{
  "crop_scale_min": 1,
  "activation": "relu",
  "mlp_ratio": 4,
  "kernel_size": 3,
  "steps": 8000
}
Rows from block 11, named by matrix and row number. Rows with one number belong to one neuron. Each number is 128 + 32 x the weight over its row's rms, rounded and kept within 0 to 255. All counts start at 0. Numbers have three digits each. After the name is the row's rms in percent of the matrix's.
# fc1: MLP up (model.blocks.11.mlp.fc1.weight, 1536x384), inputs 256-383
# fc2: MLP down (model.blocks.11.mlp.fc2.weight, 384x1536, transposed), outputs 256-383
fc1.877 139:166115136126106151145139138171113167053113109116119178095123164176161128090124144050178079120182178105117126026143132201105092164123178095152106122131141132165119121118159128149087129160142123103101120147116107118110118136129152096137089103127114100176081148142143094250127159195187079121080136128117125116137158175095122138089138136169128127067167135108221175177163076114093117115143
fc2.877 148:161068114105094147248117090123178171131101087123144134110110101090110143143160147150158100223098070095143118081118067161062126126204162141154038171182135150137091157046145120108056096106087145139132166128123129170111107143097103122137149116138121086202072105115110119146123163154108145158166100125147135118124098145167120170156131143090133138213113145067119110123145142128060131124121
fc1.878 060:102124105123175138191169160111159090086146123085162119177090123150095082144153122166179128104129177090127132103177141136129072108118114142073112161137104118166105151143170104091060167107107127112181135160137134145167150168167141089118162087127121104098152132138188169127171135095093158106154158101132137097072153154091081194127090159121122142140089147100155168110097136089158138142099
fc2.878 042:146095151170089098182160132156109095115112112112148162160099147150084084172170078175112079181187171139143091133106091217134177176160095141122039089117135162108082102063100144092077088154105106115176131175139131143167083174093135145175119124130171079168139093154142144120079180129102119117109081128121087196171162129115123163148150158121158103078129144172108163130103168122073159080113
fc1.879 061:125113163171127078089172135115202166080144153134157117106105148156120057124123165171141159109128112174125086123181125111179108166092118115087119144192101140149173122094161081158122134163151197191080189106112146139146138125137092082143126087155076133171244153078134118154111170166107081121175162101142129075113195094124117174127089170168106100152090137149157140136165137147114092090142
fc2.879 041:130113095151127162184098080116161158082190131091120111106163098164147135165113152097176164124093155104112169155175102167120138158095126148106054144082110078087164147068172138134124166138113081106093105178156125134101115109099065142130117102094145101127081164161135096133165109072075151107084148158134171107080177177117094129137163097118139128058117134133182126095121107149096122170093
fc1.880 070:106097176104113168082092160115174120151099099119113118185149092124055086140102121137106106084108147126157096111100118176144123081159210168165121152189151107120192106128156148164150164145114176137086135098088159128106092139137092100118115096138139165107119086158081102125115116114104146141135067131108115059114125120134154177182125156099126085099109094116187101114110153158103135101115
fc2.880 051:138146150086093121088126102087098166137139114163149118175147091130109144099123137104123121084149133172103116121119139168109103119098135112170244188160134167077146173252112064140137183080126107091148137162083137152087096100092119144147158083121123154143074175098150097086178125103086139160078116101098160092121189122171110155153146091172108070117114101196106181122142156105121225097148
fc1.881 174:160098151184114133087145221131102142152233072174139120145156113198104146100140138141134108120148141133137111129137152220137091116124165102096167081141126157107141111105125171109142141131104147162140094143094116054122126174098170116161140154140147095137121054135134040113139062154138117120133128076076132164197096087098092139134149131149182123120115082112189143201220138138125089140070
fc2.881 216:121171082095138154168132132120144162130150176100117108096166147147074105136104126180116187143084174064183113164103158093132111133117112093185083160100145102116085074089163149064125114136155121105104159116182130159117103137134137058188140153111094097169065113108086156182115150125120127124099135149133149120075130132207194168152118179155100192165114127147117069159156106153109111147119
fc1.882 123:100093213127132152183160159138171119140168078115141125186143121192118086085139153134085151106145180127131104158158135231164093081131134106125112118180151178130207054119137160115148165194159162074172116105120096103150167120105123132116123117123152146152094130155046070133079113112118098130110106092096126094156157089143086183167129153091147117099141153105175117103184090134123153147076
fc2.882 100:134204128099108164148161089117082133123173225125128123114135124188109205120120142120106131099147185075120156116124142112198044099147069099156118189147074114137184095128116100096116120168134058093109168155055132144117164138109105108124150155081120152158049146146159110164115114086124140131094129150085142156126109128152122186150127105182104113170108084108130101126130080127125162130128
fc1.883 092:145176153133128167109095137128090037147184157149148133131143084142106152135130095136124076101076156126126161155131126146102131156112149150067166118150106126153137150095096127113077143117139132137177226113177186115132082119113083140157138118099109080097146127096111108122136120168147123147093091098129141063106125130189135168131141110095071127143091130149135057177132113089146137116097
fc2.883 093:094076177158110068166171136149107188118066061133193166127166083106160142175136118116156099171156109122102105103131136082116162102167145119087155080097136150127148113075104085117130088160074097143180117161083137103124155146114096109097151098176114110151110136116106147120143106174162121139187105127194134100147152140119104147119150146137154129027163157140122108141114147060105160146123
fc1.884 070:177098164139099115180114027163132183147096181145141193136147118089202140142121185144132106093174127152118118043087147213141043140092198130097110105150159127170124145153127142168101149132126163134124191100086135081092170147155133108128147138153172134138096109102169112159149123154115082094092102104116133154095147133080175104080123124124190131162194140164147047104149077128115076095094
fc2.884 053:137117165117134160113128120099142176121138138152155156122145096138160103091097179148099105115069104137178145095086144161119060147101100154105255144122085134188173102251135125131129174101102086103139142121131080123145137143101142138142154141125150104155125154150089119148169152128083158148088094155086146149169209126147091127114107138119112113177120130108077098124099117116202167108136
fc1.885 127:102119111148105169163112168151136182144145112113163141146121134121185148140144176019182082106135137109130114057164113254123091177136139126131151114142145118125101144154091127111207137132085102146124113106204143075135097105078085121150126152086127117135097166147113042143144124132125134127084129139100110133165162124100136128116215165140147082129143127153186114122189102148129224105124
fc2.885 112:138130145138128103143105127098166255172121111139149158115129108073123178119151203186170093125084050139149076117083096063090148059181157138097117155188148103135150168101136095100165096149191092113133138179135120112111048147126127143134149153137111115104086114105160094124133184231142077086151093127110137129138106133124147151150149115106158132175107235082110118128153132133102184123129
fc1.886 108:145076132140201110157156097109120149128097065096120202155087101134177149103089161104135123160162108157085147160156150100136096129121104111190154070144137131107150115133145141145149132099124106143123076156164122113142133134118162107151125140098096122145164147174131131123177125062127145136129137155136138166067156140114117155127136143109102157099110144121142162140165123111132219109102
fc2.886 070:139213132155135117039134184125062045111129033132118113132103121175138142124113132113103120107139111088108150137158068236157082178123121137129176159090093085123113098175121114139124092126004105130097108118135150138140134138099136142154095103138119133115204133180118180139092120112140149096114151100127115190128108140127132055128172154090110119087138083160120196112146130112168175164108
fc1.887 155:164147123176097128073073154137120153077192076152137162087163100114125133121109160102116128100214134142137106112147151181079104143157226146117206101138110187166121143139107105114163149210135093180138051149142115072151138145140080112135097134191139088110095120128099010076150079123144100133118129137117136113161118095136113131138138112135137074143141126152184117132188099151169122123103
fc2.887 176:124166084105123112129073149105152148149117116114148135111137142110117104131126147175122115127107113111172136131106151050093150144175162111147150137133154073177118157144115096115164110114191204124129098143215171140125049138122135084149154170126116100181059109123086157122129170211138149101140129149116087151087095144168181112145116169118142190152092144119087073116187133119088144104118
fc1.888 085:152102120089156131115189217151127108133121165102107143196145140113095180109115167140088100157149133129128091069160113138157127084126091099125149151103139128101212121128152145095148090091151072185064088112109139140112120151110126138159135169164154100164078174169164167168144131068117130104149141146141132147098110128077154128144102137086130116137106141172146101114141135104145107118098
fc2.888 053:116149102138117131095172170165046100151092125098125094134159121157182170112136054088167136144158146160113184158174087137129129124143136104120048106130131109081065149156168089135183095135020098113095131141073127103111137160148133118155160122118168117118140090107176139136129095122161133093154115147092102176128051139051145100131119135137167113046120152203090165150161181062135185097116
fc1.889 054:106093179148125116107080123161105140164132190152105131111113177155085140102079174111169134164138161179144151209080088146116125118056112119042165111196148101128169074166108162120120139164076166089147159131094113084096154157078159146118126167125121180144091150137054061127085155143085098090139091119156147079156097112124190147117107135120084158100149128133088114148156149173074167162179
fc2.889 037:107102129145154123136125145080153121075092167125167163146160087125111075167109162101149130108153141062105122074176143165141171123178112114102085146174167109170079179040167163140160087146150139094177117151142124140105135169132158159106155176180091132149139079082072082147182152141082139089094095097170090189148122147173134123138143139073135137082176170105121147150153108089161167154120
fc1.890 062:098089167116180111124181167102120120157105088118115098149109135145146086108119156116131059158096112100162107026183144215091136112089097139149157141183155167101124073155098105084032185146096195157210146139137140156153180076113164107168092101123130135181155125180066170096128084095134141146136163116097135094146137111038120127113075104087113133140156166097149163127142096101111068156144
fc2.890 041:123095116156117109122094103174160122097107183088102155142150152113101131096089068175099114153081093171162161165133106189131160160125096078089042181170135160052107085144146150186088181124111107113116157151108105121130097170106122079157088118163090127104166165177150155142116114161079150181077149144151091118098063085128143138121155114093117150170169125155194122107106084073058159149089
fc1.891 066:168164155099139161158122102124166128110111132094140193116083136161107140102192158089087135088149157122118100142099132255144095069095191129082123129166141158122139144092106112166070161140098172154115177136118125110093156133136139146131146096164104144157166059135164124095094164150143147130089146107147160117144141156139121093101142090106178178195199127132144151112150149150103077138082
fc2.891 048:091161172161176185122143158087137100097140164119107144158117119142091160101137098088109180125124116208185184151121112162095090186144118141115172148080097146150074080255117172155132138085104147095072155139120082161093125121096125091151097150121142176102167146117147137089091124159088131173081165130140164192106178081168108151149165124096083157102093096190093181085128086167201076159132
fc1.892 100:078101145104105156098151133135148129109123178111119151081167131135146138117159110094202079141197152140122073103102109136151116167164194115159115141116156105092155091100151157140098138180081143089123061098066153124150126154140081099141139111184153112114083128137119101146125158190188129147080137113109153138147139156209098102122131103133132132124126129078176075108193086138144175117100
fc2.892 105:154116184087106136159126080120073156094138127101162123181115148162115143144113111178127112128106105200189132155113198061150044130111133104185249205156130147157210080189091089137190154140126145135111163084113131119100144151116106136116127103146134105155109122113145097121128131086112118124190141123171166099106170117170096170120136143187085131133106134140098137118152142091196193176192
fc1.893 088:213082114114153127118144111099152124143150118089131180140115096101165074086103127178133061130136122107125087122094130151102122087159070102124154089140164184113101131117124134110141165141105199156221071104129171148113118068138123145118162137160103128126150139171088124122133147071145136114109128113149100093105147149080110134134102189124103149118140131139073101146094120109126084115120
fc2.893 076:162082116160111107130083144122243117159159066126144133132103141127129123123137056162083085106136130122126114151148140157127205106124092131119082115124123127113156123115096192148129154146108058112132049109103148139145100087122142154128121080158095147087213120153133116142096148118105124177143129156124104165170142138123146047093162114124172149150155218078170094150066086089103113132114
fc1.894 080:123062255143128117087098130141116108105180167108168186090104112123129145164116102145111122150194150129121117171145099169098049137202156151100101134132137159135202071116158148088118122156161155133179140123022116131131091173095174092174116149163153101119157081135101088136139140176191107146066106139102138129114134132109119180139172119116184111101155151146169131121177077147114101131056
fc2.894 053:163193161091137163091172083082033126140151116161172180155104123133140125114135125173106159126128127170142119123148169077166120084107155141070255132080086133134096121218067091182140151078112069150139103157105123143160088135136090107153170102130141157099104156123105089107126136149151123112110111147152151136103168159137128105169103151192110089148093101169142123177131112128216080104162
fc1.895 085:177122180051107141109140108104124133061144077138149143134149141169177093047113137094153086099087119154096137082098141233127125114155071129140159105111172139143179063151149140140151174120119129142205048152149141173118174074139148110114119140137074160124079087207090181158132099168133136122100128107150102071097151172054165108132121106149081122151128160096130145180117109132120075129132
fc2.895 065:177049119119091152178120081108135111142119093135172104144106097130144170155168071160169122195147098095145118138138081156115084167179148115154000118181094142062042153051156104143103073118057086159139104121157116130074090148103102109137149104139135100134145107131139092117146155152071126159129122163108105070162140158154093164160106151155133117124105122109137157134117122076027168087137
fc1.896 134:098072139107108142156127141079130100098180135149123190133143104170089104146133149118130104135184128189161102142157135072116062157158151143159104111142129117154128043133142113129143148187095106105204121110066107146093102121149198088148155162156125105096117089186125090137137145114184108101084111112120158110120120123164118179077194145112129082108188123096139198098095110136131171128169
fc2.896 136:095132128139131118115206140103059109162179118139148161148146135105135168118125111088122124136109130228122130145148163159148141074120120136074217132069015124183144100255099146211213192121149092126124110138105126123131109070118125123147132124119171165062110163156127127118151126123128119135126128110050132115139167114128143100101149086174122148079141116163147153129116133115173075138165
fc1.897 111:133127099101136194140141148142146152143132139182125141127107186176193115121141217163144130135085122101155136146117143064087152145144168085118140124155152087114124111079118149118158115118145071113144016124125135093129145171123156106155134193055163161174126054144167061143139106130130123109138079089109104136170092114072104128135121191163175037099195109131163146191193117153135066106138
fc2.897 072:152125083146133151121125113102193169116160120123109141091122106174089137116167132145138126173142144050103106089152148171130137116153136152224000092080184102141104099031125115087126081070167163171143161112128164160142142121132140140127147132136114110160124096101129143156078107155112146146119123124124133128150023155101177097178141164112141141130102136094121077115146136133050112097116
fc1.898 067:098101176102186092050088215121162154132096112067118167127137126106114122112133086114102134117140111108119210039130097136096156157126097153125132098154165180101184127112116177114103162157116188124163141140204105084096167123111107095133174037123149142102200164097080127088073094089143163159163143144125115127048113120105128125155134103083099165133099151143141080161115118126121217157111
fc2.898 051:094122133157118101087162129085044192097170152145127131134111137184155144127122072142154104092119156209099083141126122188145112109087112151110205161162071192063085078255114148161191151161091173139126138142107086108086157104106154114157116081112169106099129098136116097084122135156167116131126125144107114163083120109097066197139142131218126074198145146204143094144160156075136155155112
fc1.899 137:159161111117165140183156163188156121089125116104141115187124133166155116162095171095083134127151120179126127162158173184169118076132049131108086084144104200136140111160102151108193122112131150112201105128142130169087157119147084130151054161122147150135127145193156073156183136049095110160135143103147146112077154120164151186156118117038061122096108169157133140135174119141115120094087
fc2.899 132:117189105114125130076132144132028171144124134123118098138095172144139196128112113103098110090118165113131167187112159106137066145100077137149149119127083117150221098172092113159215152191118051130109187078074152118120134146123136115129167070114152169103163121136191148108129138101162102100148175113107165127121097108085073081104161085151151090162148085166165146148107115113196184161127
fc1.900 075:104156163124101172104191198109181163141178077109098099111159156167093092081110099143091100092183168079099112176107075153090066139096192082100132119166146144070109139145135164139091123151091151146081056101111158115145097121130119086120135135153173141152106145120127035165174105192122140148112152150098152146133169158145141116120099172174090136103071107081161098155160109107146057130065
fc2.900 052:125080141088079146209062169122188086145183110133105122098104154102138120096123139114122129183123121071104144155116072105136142116124143112174000120155160171125025092037170151099140141127108095133138175165118135123081142122099139107144131161102136119127093145147122113104132101213122141138140102118195143130136084163220155163122145174211135153244108106088158151137193131115030116127133
fc1.901 087:139119057157139103063135117112144122065142087060150156124097127115095069091102127117167120132114158139133098201144091120159091135162150139134149134158137139089162116124100170105066171188124194154076059136156113098098161137091101124141119118110137116133110080113146047128118111142134114168100093128128094115102122080224119173151138148093117125089076139133186158155140106101117134137147
fc2.901 075:138093143094154112136134157073107100152184255165150118081141130107084147118148198115142178146120131183082157107097122108145173162137126121146119174131091116107054164216155115118127143111138142067106216184179090127112093121132102095130131121065134101123107122148125161168149094193107149164102122128083106111096156142177137144166053126138076165155114124129126151090180114151113143120138